From a checkpoint of a small contrastive audio-text model.
Model: log mel input, encoder arch swin, text encoder layers 6.
Training: 19100 steps, batches of 128.
Data: trained on struck, bounced, scraped and rolled objects made by modal synthesis, 78125 training examples, 31.3 epochs.
Rows from expert 12 of block 5 of the audio encoder, named by matrix and row number. Rows with one number belong to one neuron. Each number is 50 + 12 x the weight over its row's rms, rounded and kept within 0 to 99. All counts start at 0. After the name is the row's rms in percent of the matrix's.
# gate: expert gate (encoder.blocks.5.mlp.gate, 16x96x96), inputs 0-95
# up: expert up (encoder.blocks.5.mlp.up, 16x96x96), inputs 0-95
# down: expert down (encoder.blocks.5.mlp.down, 16x96x96, transposed), outputs 0-95
gate.9 098:43 36 36 68 46 58 73 26 65 49 36 31 71 71 38 50 59 47 61 29 55 48 46 46 49 23 41 54 52 41 27 44 35 41 55 58 47 60 58 70 44 38 57 49 65 61 54 65 49 52 53 46 35 62 52 59 41 51 57 51 48 39 57 55 37 76 47 69 55 40 53 55 70 65 60 63 75 52 66 74 39 29 47 47 51 38 57 60 56 38 48 54 42 33 58 59
up.9 095:45 52 70 48 81 37 39 64 41 56 60 55 49 31 52 23 45 43 48 68 46 55 34 52 59 50 54 35 46 55 58 75 59 67 43 38 53 33 52 26 43 51 32 30 48 24 58 33 50 50 49 41 48 42 30 42 62 39 39 37 58 69 39 42 65 37 55 37 51 50 47 46 44 45 35 56 32 53 48 57 55 68 38 53 42 69 36 42 34 67 56 45 59 65 32 37
down.9 096:44 46 47 65 63 49 56 65 47 56 47 27 43 50 50 31 29 55 68 61 68 52 36 41 54 47 38 38 69 36 56 58 16 52 53 34 50 49 65 45 48 61 09 52 38 38 54 41 64 39 52 29 54 56 47 59 49 43 39 68 50 52 46 61 57 51 64 59 67 42 48 44 58 31 53 67 36 50 57 42 39 58 49 54 64 71 48 50 71 80 48 62 57 48 58 52
gate.10 113:47 44 24 75 33 48 71 64 65 58 62 30 38 45 26 56 43 61 39 53 43 68 37 47 60 41 59 53 54 62 48 68 52 70 44 58 53 59 40 70 21 67 55 59 62 47 40 57 39 46 35 30 59 47 43 62 47 59 58 59 43 65 40 30 59 68 60 59 46 40 53 42 51 36 64 69 40 41 57 60 41 58 57 54 53 50 45 58 45 28 32 46 52 45 47 23
up.10 094:58 62 51 50 57 49 39 58 41 34 46 48 30 60 63 44 35 52 63 32 58 27 51 45 31 65 44 63 27 47 44 47 46 41 57 64 55 46 53 39 60 45 23 47 79 21 65 40 47 39 72 58 30 68 61 54 38 70 49 54 63 41 53 42 44 45 48 49 51 50 51 62 46 54 62 62 68 73 34 54 39 25 41 62 56 56 68 55 46 43 62 67 50 63 41 55
down.10 101:53 50 46 47 41 36 53 42 71 49 42 27 37 49 64 45 48 66 62 42 50 30 48 49 46 51 52 50 45 44 38 46 40 28 76 41 43 54 55 45 62 50 35 63 76 33 37 81 56 33 58 51 55 50 55 51 52 52 50 44 75 36 42 49 52 54 58 50 67 35 38 59 67 41 50 53 51 54 56 53 46 32 45 40 12 43 67 57 57 55 45 54 55 54 85 72
gate.11 101:75 48 60 43 68 70 48 48 58 55 44 50 43 31 55 56 50 47 42 59 54 45 34 38 66 47 61 37 54 45 57 68 56 66 60 24 44 43 43 47 46 45 68 48 49 57 80 68 76 39 49 59 38 55 58 55 37 40 49 30 31 51 51 54 39 44 42 46 54 47 57 59 51 72 47 60 45 37 46 79 69 71 55 38 51 60 28 30 45 68 74 42 49 42 45 52
up.11 091:52 44 57 76 46 42 46 66 35 50 66 46 54 56 47 75 32 28 70 50 67 62 48 39 33 48 45 60 41 59 45 49 51 53 50 84 61 57 49 55 43 42 39 56 36 39 43 26 48 66 33 45 43 63 53 49 55 67 33 69 54 49 59 54 61 56 50 53 38 46 38 53 36 35 77 46 47 67 52 45 56 59 48 36 69 51 43 50 47 41 12 34 40 54 52 50
down.11 097:74 53 73 44 62 40 46 53 48 33 61 48 49 59 57 38 47 65 52 57 56 50 31 41 41 55 52 60 48 26 48 65 54 73 64 46 62 24 68 28 52 48 35 21 56 18 34 42 59 38 40 42 52 53 41 58 51 41 43 64 34 48 62 64 51 35 55 31 28 62 45 63 49 55 57 47 38 56 40 51 66 53 46 63 69 64 35 56 47 70 55 47 46 51 56 52
gate.12 080:49 33 36 51 24 55 49 60 66 69 47 44 36 33 40 44 35 46 31 37 51 44 37 60 48 36 48 47 65 53 44 53 68 68 50 63 40 46 42 49 41 60 37 63 63 60 44 26 60 53 40 33 34 69 29 37 36 42 61 50 62 40 55 38 40 65 58 40 55 48 43 48 45 54 60 55 37 70 39 46 66 64 52 68 36 42 33 49 39 41 40 62 55 60 13 48
up.12 075:62 51 38 47 39 69 53 62 50 72 48 36 42 56 34 52 23 31 44 40 54 35 53 45 36 37 57 52 58 43 57 51 56 73 63 52 50 52 34 51 62 52 57 43 68 34 42 42 47 36 54 44 15 48 41 54 42 46 39 38 70 41 49 38 39 65 59 34 48 45 49 55 53 55 59 63 76 67 48 37 54 43 47 67 62 53 37 52 20 30 66 63 49 76 43 51
down.12 084:44 70 49 53 47 47 53 33 64 34 36 43 65 55 58 49 75 37 65 44 46 55 51 43 62 52 45 57 27 39 30 46 48 36 57 32 50 33 62 44 32 34 58 68 59 47 53 76 46 57 51 65 57 56 57 52 57 56 48 56 46 48 63 53 44 54 55 62 63 36 35 67 73 50 61 60 44 39 54 66 34 29 49 40 50 35 66 40 50 58 27 36 57 29 83 56
gate.13 093:42 56 69 58 63 29 47 47 42 50 68 58 64 34 60 31 43 47 53 47 67 72 41 64 67 64 36 50 41 51 32 59 58 40 42 64 52 47 39 22 47 67 47 41 60 35 46 33 49 51 45 36 48 32 37 36 79 43 43 45 75 65 33 54 60 47 60 55 65 42 35 53 55 38 75 55 53 53 46 41 55 42 59 41 48 68 52 52 47 35 25 41 51 68 63 49
up.13 087:51 57 64 31 72 60 37 41 73 73 57 61 53 55 64 39 62 49 53 70 40 44 43 63 55 39 51 35 31 45 65 82 60 61 43 62 38 40 61 40 64 46 47 44 34 41 57 38 58 71 44 46 32 35 53 37 68 35 53 44 38 64 60 62 32 44 35 38 55 54 44 39 56 58 34 53 32 45 40 64 64 58 35 37 65 57 37 57 39 61 61 59 40 60 43 56
down.13 095:69 68 80 37 45 56 34 69 39 50 42 71 46 59 35 46 54 52 37 49 32 61 40 56 51 63 55 47 40 60 31 63 53 67 39 57 79 26 49 37 43 37 48 55 51 39 48 40 41 53 46 49 29 56 48 69 45 52 46 68 51 55 45 39 30 29 41 41 34 48 50 47 44 47 55 53 68 47 46 54 40 29 58 50 81 54 78 51 56 53 45 58 37 39 45 36